Rows from block 7, named by matrix and row number. Rows with one number belong to one neuron. Each number is 128 + 32 x the weight over the matrix's rms, rounded and kept within 0 to 255. All counts start at 0. Numbers have three digits each.
# gate: MLP gate (model.blocks.7.mlp.gate.weight, 768x256), inputs 0-127
# fc1: MLP up (model.blocks.7.mlp.fc1.weight, 768x256), inputs 0-127
# fc2: MLP down (model.blocks.7.mlp.fc2.weight, 256x768, transposed), outputs 0-127
gate.680:105196063123117134113156122136141153144158087102159137099159116131093131122092127160219155099170244110119114151178118126128072153149084071110126208157094146123183203128098156078118093188183156119077182174146166166105097127133077082070043181062217189149109126190122199141084006108152100125142160121060094133154083163162159194122099081101123070136123116172102162099090147182136103112162
fc1.680:176173085096141128154178181095060141117065097126150137141167072126150130095085104131195162094114232075126104091167203113131100098220105125157135255108094172092182189145097146080143118151255162107090159148087100119125117067113143075024038134147193176120087125138100169102121008028097104116147108081181120100148140077233204130204098000089203071116147133111106144167107142121113132216168
fc2.680:229218229225176132115134083090126081089076079103146159187087149077102135063245174123110128171161068130154205069129155140134169102099074166133105096065105157095112130183228091219201209169141032207214167171160085207129160113060212138093173060149154169117131152089135081160078130133181182086082072067153093163050155094075119025105122106142139055111100106087134139194075067082045128143044
gate.681:147120142143132147096132104162126146110076105093202130155130129144134133137132108134150133167147158130132115133117115129128083132148115143112179135109121125147130122132097111123089129130156119145129128180095098153162074162129138142112091125113136118095113093157122160125163087115098083121168147124155088134111120134114148144101081156150175151145128092139141095130114116100149171108150
fc1.681:143123117179156101146121140120111114157177099123168166145126127095092149112112104120119120118141141122152118153109159122162132102107137120124127114129096190167111113147146097160119136137148121093093115144151102139134105139135158128127164126116101139162136154177145111103120126167167110112132116111139137107158132155141141157137095098145149096114087109091171104136115160169101138106124
fc2.681:159100126161143149109141109161135135137124094163125070123140139150135078101149135133127113185124104124125128085119130156115119122126104102141100103091131119100139129122132113102149100127137131130131123105111075089163126126132147120116131134145154136089156117144137086140142120116153126113136156138153144123133164113116092105167101147168124145118118115115122169150138142113137149119115
gate.682:114088101142120129118132122155167181168149116090102087113190130124147092124098088133117122125143128129076139101126107180096100146077158084143058072155109094108156123065116132164073106184102183176110153103144142117152106141121158067171108129076085143133156134111131125071169171107110136121150149101097119131136129166162083174127121190124132132082110125134113152135141131109139166137119
fc1.682:138080138091127127118139150218116141124124079082197127136088104052150147090147078087115132161156131133125073056129077124151095112136104116221103095120116119112137179123090111101086115148058185141138183146156104152205191105104115149170138198133117099082084141091199166092121160100099120087092142099115106129123137140118102150094150201154097164134175076075113087149123137077143137108141
fc2.682:091104106135146138141096094100153183086088190158058128112103129241186141125102117103102163060121073190164153150110169088086178087102122133093165200184116160147104100139138075125159183084169063136130111064124162111060096134146150096129131097109174104150147111123086134121129140211194182139148148180127168136133124117110102097156151160119141137067097122133145121152164174082168131138103
gate.683:146131122130143114132103060143124127139159159169166151143125125101127135152125170084124115144175131084070166142186187098093155061083102138089090168175134163159120109157074182145162103108111138117124115149142165112188129113114115098150131144120116143085161121118139147120127138103100115136098116137080169125186127129133106144121087108162185109115179119118100128096141113151137128126148
fc1.683:095152115173124115120133171116103127116112153123143116133170123113160115138121138135106183122095103108142156162094159110112115145123126103099139130103106107130148145149136133122133076103142141086099116150104058132158107143096108140141140081133164120096117140169109173160169102133126134116135109137153148099143124135135123142138129138140116088158128140117100115151171068061135108089141
fc2.683:110123082118120133085123124155115121118102104108132117166134105132160172151103108112163147130172151124098102144107103138123098167145103159127083140116124095120137126144118156101108108128115135143119126192126125130158125159138139119122098155170149128126109117143144168123140131111121065126119129101111130113124130104147139136111117118112201164170164124128138095126131118143099126140104
gate.684:111122163219163139115119172136194123064114151123150124107157161119122122122140157138170100118143163143133155198101202112181179132139122138174188158097173110203097107109135176211147103118166106140122107121117144152143125180114151174116131121129127078110131121074098124157143147151099162118136142137160100176113122094067146140073119117144088134085134161151155141171131103142148096129095
fc1.684:103145145110129135098122084170140165107098120064160124161176088128139163094130111124165147102147169118161150128137175156124120135149135174109145122133161100118125149127134121162132101091117158156153131111151116097152086146103186089099126164105123121126106099135113136102105106089103092139127114140122087154151146119114135146131085096133154095165140141119155164079137159097109153097124
fc2.684:113127130099122129147154163127134138104195083087121098120134079122131094127156113148162139113110122151136098107082140117134175124115155157153108087093122133104141130130147146127101136113136149136123137129131093112095130124109126107127129137132124141132141185109133096152111096076122132143157124061152124113124114136135182139135148099135147127135154130152138127137151104090144143165111
gate.685:198126121133172193177142147125084135127160133129105099128137153104094141052154184113131060202078062065052153127115100087081110078081085083100125072091175090115074084102108206181130083077082074167213111154078149105166160138152109146145146168126135064132152114160132158158087104095100122187160169138210168205189145185111098143085141158161073169123146135138125170180167066138186181134131
fc1.685:116098126124112146130128119186160128095053101047108171143221105127143159173173128129145122067183164163147133160104204173175114115214136105218129180156166119113144178050141072096124115166139211192109121125184202152155067091105209072147089142134170142105087118139066169088139155103125176087083137124089040087139101109111089135166088097069205034083103095086204171098141143119061145118062
fc2.685:009121127135125212113105194093181123211147150128146152193152102132120194093118162183226036160115168138145000157084118067122102124057114137103212127087074035070135208062017077120115078047106142079038214137176164093155131078106090157154078151126071189182137106154140204166161113104113107132139159146144123180121114130109144198137116110107150181228174105106144062089210137188175166169178
gate.686:144143095104101136101161147143112141119183158109100105121148133158141117175139093137163136158097136140167101106142109167076147150140151093115101162166128123102143109109128165123144147116178144120157096133136127076130115123136109086145130115135118110132130108138126094089128104153075121129112118140125128142140122159144122131128109127130151130104106107142089126074109131145161150151164
fc1.686:124118106137129113120165128144089129137064144132161143103158127136120085138075096148116107132161082134127125120135094070112139135133098125145173099151139102113150142096111115129104114120072087128142129141133129165148127137144120153125078136083178162111138139098147108138130134117117133145155121140125149152149123121148134173096119117119116130156168132107085145161118145106135151116107
fc2.686:106094082101123123117096120112112149116088140158097075119098096157160126127122127132136114131086103156140123127105110113152154127129136127125187140148131119102123131139168070101081165119120090143132135148140141079137145100115150131140155131138105125136118136109132135140115163146124127122175098132151152138126117155107124109142127124142111139140127072138145104117132148097153147123093
gate.687:153112237086091060108176100141061139111141129126253144128098103093147146118196175116109125140130126150213116121104162172111157184093117197175152185172147152136171052202110145236151136076157204129156100110102081069190138109138134122080132101149098087129202108113118142141165099093022125132112123099189139117165153074130182140237197042229140083165173123093148031115209062019095077151190
fc1.687:116083127055092019124096085027041104110177201190114158118084107090198107158148100019160220129186125191049169130197218174091163180088202109080182160155164228098115121155177163173068193085216153117173195076197128136179230154149140061136211072164047096056185255132097068081112160080164220163072078146114169094080126072129115090156134130111093112111115003102080192099142100014090138131150
fc2.687:133161066127084239122169141000142138183199105092121187124000116106055184159060143149144160055164213135123089169100194068132114129152165120167103133068103171148192155193132000104095143218185061076090126158130087067070138000145143123135052149184184145130126125178106177084084095138206144137135083128215131053117156185129114159190109094103187105245136025145130151186114198135114139224114
gate.688:153140118118126127118122132106159114115140109101158126171144079100121129135107128123111122140120139098140130176086162136120132102109133052129135140134113105136152135167147104118140137164168139173124117148084130156104150131132109126137132117126151112154114102172130160151139059127159170154125145140152123128154127161141159140141133091141155099116094102129160086122136097138140148144129
fc1.688:122192143107140121139134104090121095151118130079135145120147131158144095135128098126108139095133131173142126130100108120134081126160115118153220132097132133148147114139138101142111130124157088090139138096087103106077092100108119149099139146135126108129146147089182125155102126166170086125143123130132166127165152142121158139134116096142180144165153095148118122124133167148094142106182
fc2.688:120087099112105149114125114157141101139078137100124149161120160132157156136135160114140137122146180112098132092121095101147083099160125133119141125134109135102147135154126137102134108126092089135114126127136137141165105131119143119144138145132106138157122140135146130107112158123147102105158172107125158103120145119152113148149134155074145138141159124106154153144124125101106152135151
gate.689:143168155114091126102079102142114098083147097143122116144141143138102064103179107113192102140064108129160144138136165145122155150138111067160111143174225077101109061124177128194131188175198111212139109138154167098170118095160138120178094114081153041155124127165088156131143086143088176110064164181108142181103115175063134135100164122158099139086124141169080156124131081131145101095109
fc1.689:094076154124132153125145160117107075122152111131122176167114161140152159160136145112140138127073173161130133112133135119147116073123125125157162162132147159121142153094102110143091118149118112129113110131150153118150129149107154109132124144131181109123115081132117175115136099131100106112140152095138105138136103117140149172119121110129094135154149144101143109113167142176112159087146
fc2.689:122126159129136138115094094129102114154120129119104160161143151151142150141154130111124125128106102121135162151161131179144125142118117117134144131122138131153128116147152128137160137146112116106122127122125142112164110131115122144134144131128153129139148126127146099120141131148120082120116124108137147102152146127098145111111074139133115115124138097130100128127105118144136145129098
gate.690:114188201187188126185073132082146130145122140141150102172189232135133120076092128125178077176071089098107151103158153124148131090064062124104184100107184095164151096177131174180106124101103143146091124081139205137104140194112117171153137141066083079077148118093117093183182139160114137114107166123100114169159105116074105073104128192157134145109178152126111138130127091151108140067126
fc1.690:169073120179176150187110170106166116154132115136066136086118139161154145098128118116158113153091088112162170189086080164148128142047095121186189083093113140154126138128124143100132076165130122041091136091091134084040159116116110160127104161089148126139144069140093109148124166170158102122157154120127170171179127205131091078114147118155102179108110187132126105214153128101171142102141
fc2.690:183145083138106162108145069159172141101080178217138137192069080100137157147154143186129117105177120179169115152093066096101105128143119116117096111150139159101107122173130067082132110069083104148154117176106104145100104074119168098111102127207133118097099165189154131157122180083165129164157101108154088168090152187142154162138137128038127106183106120128115091186131078084113159179074
gate.691:133118147118121130099108127136132142130086105154135088187144155106139144152141104124136102137179114093146107102168153158114135133097118127157120132093116126118135105150109142117150106116108126141131121117108104132130084091114155129139093167142126130127159188111128133119141149114142117148131109155147110154121154143100139118119107129098160136140089177096152138158110142168104119117091
fc1.691:161060127148114101116117118154130104108124159101139100097188122107103107110156136104120125114112088109109114147114130136122151125098136143084116131116117118143126133099153184134118097111108109125135120123168120151152149202140151120162132106080096134134118129133107158111130146119090127104103136127098073146140146111152119116088100118091128120093137145146058097155110146098102107141125
fc2.691:122127136103119142137130113118105112123145112071130160122144116148117146170145119106128109141153127141169110154123159144153127112128159120124129126141141148152140111142131129145117123168120134155143117120125112133118096134151123119127143103100113120145162128112126136149160117127140105130099125110113124119135092111118107103133123123149131119116122158137167129090135138159126132115151
gate.692:065144137168151093153125086158139167068137156182142000153142203149101000113072140118126006155065067131146146134224102141181191109067057112124158121207131070140022059084151142183145149101155124124121129096156255124171166178046124105226219113108072086087168123127177081084115142194078209117155162227107173235184089116032122152144143193135023079015132116113034190091121157133194099065145
fc1.692:156082082179192113128167132162143075148168044009140152125116092158205158171185118213138207189125167069153078138137176222138043131152158091167085195083058124070180251240116171058043132177174152079069159199073000117122071121112107147000125151155151185105105107095147165133140146078145022087224107084092120041160127101227071097106040082220223160125087159094156099152102139064053246110148
fc2.692:199084126043047119141085038139127168183121170214040149106177092142110123137255136090168167165169131152169199222110146137147098172148230103089086060179221136196191090095159169143170073110106108137207105110123152073111152076247047064246023137122136052153136209255023164078093167072133172202114140026152115117095137169056100098076141140097101063160119122222145102145156058092196090112093
gate.693:105126153120116098123160128159058124081146184191130121109139166176099040097122108140116118121124092140141149125190106062116183150087105097098124118222163150147104064018145134146135161128145153130111122125119106105156154100140092089104119119084114116122139134113107072074124159146124131137184114145072130164107113151070107159106165125152022116085124125182052126077099134072090125151139
fc1.693:184118064125152138110169153123111113132065044099118144173119132081136131143116096112147178082123118156070179142111123112129108068172140097132049122122115173069117151182179131083132123102144082184157134154157163166112062093125188093082102170101169158117112159172125158190134165073180088110158148100149086108111098158152111089095135104080140120117153115143135215183118119124132157168103
fc2.693:109108085077072133144145138152125139156194117080082079102175080129134165242089057152131135189123167115097155200121124155127079157185175148119060136158118104046122154174104174072089150201165161113093126130113129110064090136161115123154125191094120138149146115137171163131161081112132059136132127150129137150108089114189089171140090102117101138120111173138143151128152133168197176096186
gate.694:110165139118094143147154107108130160078121135145089140124103144134079079061141094091166102135119136151120197077150150168151121094110128095196131118145179174099061078132162135169120144082159117177145097092168161179149212201150116127179148129119181053098156123107101127083073104178107176096128129154134085157156117184035169069142218111105079053080183087094074193127132147109151105136089
fc1.694:201165136085123120109167117154107131149076137205130146107144130175112197152124151116133151121123150145176125138134148150114089122210162119118171185126128191146117142118089147150151133140163149048121081148098134087106137096147107118083144101187142070204130113149105130124145136119093075081165124103155113094125131123163120127117110114129166133155094170100202174108131145160103123128174
fc2.694:131193094118077085060154169138127119108118104175115162183120170110100073119099129112124107095178142174224111115133129133108150200158097125192118141144117170191110105118117130116172088108119110148167114137120093099143148078121109100134077132163172114113196187106136099117110129177124138160130132154149151152128134127103155132130128053107088114195180184183083104095111124101149102176110
gate.695:101109176160107148169120120071149070119138133121139137188099130091144172109147175149179130053149176131105137208100197081148167102152103155171167172104151136164168155201096101161180118102204168103041162124201167132123154177149188112158102184168132137068135136102123171122140117060067127136117110085153087096140174112144143157178157050199209152154147103119103119142165110148104062163114
fc1.695:138176066076153139123152106164189157101188111084098194126142082128069136077114089140100079107141161175141144135138111177100103095156175078060051127158102116136092142101142104066130067175109023157166131155122079162092110093127079099100125098085159099178068120209074174154091093153145174176084107233081123187102046197127149154119117125074092003194053179172231103136104124165151126116110
fc2.695:151141191099130114165144159190121122188184128164186119144168091058154070184159165153102171159134084170186106184120126176066126148064126106099200115161140106158118110067078163157152119071129186105155127087136069085169215148079041109101139111172106120080180106113142073148135069048088089196180100104124128076156136099172229200187092132162110165126140123144127015117158036110176112132170
gate.696:094178143116099177145158178089143131179143095118146171110102102071091147068123133151153078093103124103106136147146124147160136111103132139146097120100159118133132111163095119113082109118115143107103124125190150106162144104084077132142104122191134144190126158169100191106104084122124210119144137101183075144123098160132082144104151122169144108176178126117116133153097115151131131153158
fc1.696:177067128113149089110172106140135140157129160131124142090102110171127100126112136120119149122107128090147171113101142118105122137091118134139143126169151127141130132101116116136096149153128086117141118114111094112168103140153079117113169112084161111090165102158118110105152177131105113127107148146080161146141140105140116113165104135126114126076105140118147125156092118138169153148164
fc2.696:134164130125121123094135119124132105108093124087158158139114105114134111086095153119101137144117119143187138075151091132141107110158131128121128130104129133098111128098132124097124115074098090111177113149107127193161148112119121142124139108153153122140153149155172136186077148163175106139115125153095146096156122096135132123091133136155114086143141168101150085126133156118139144137149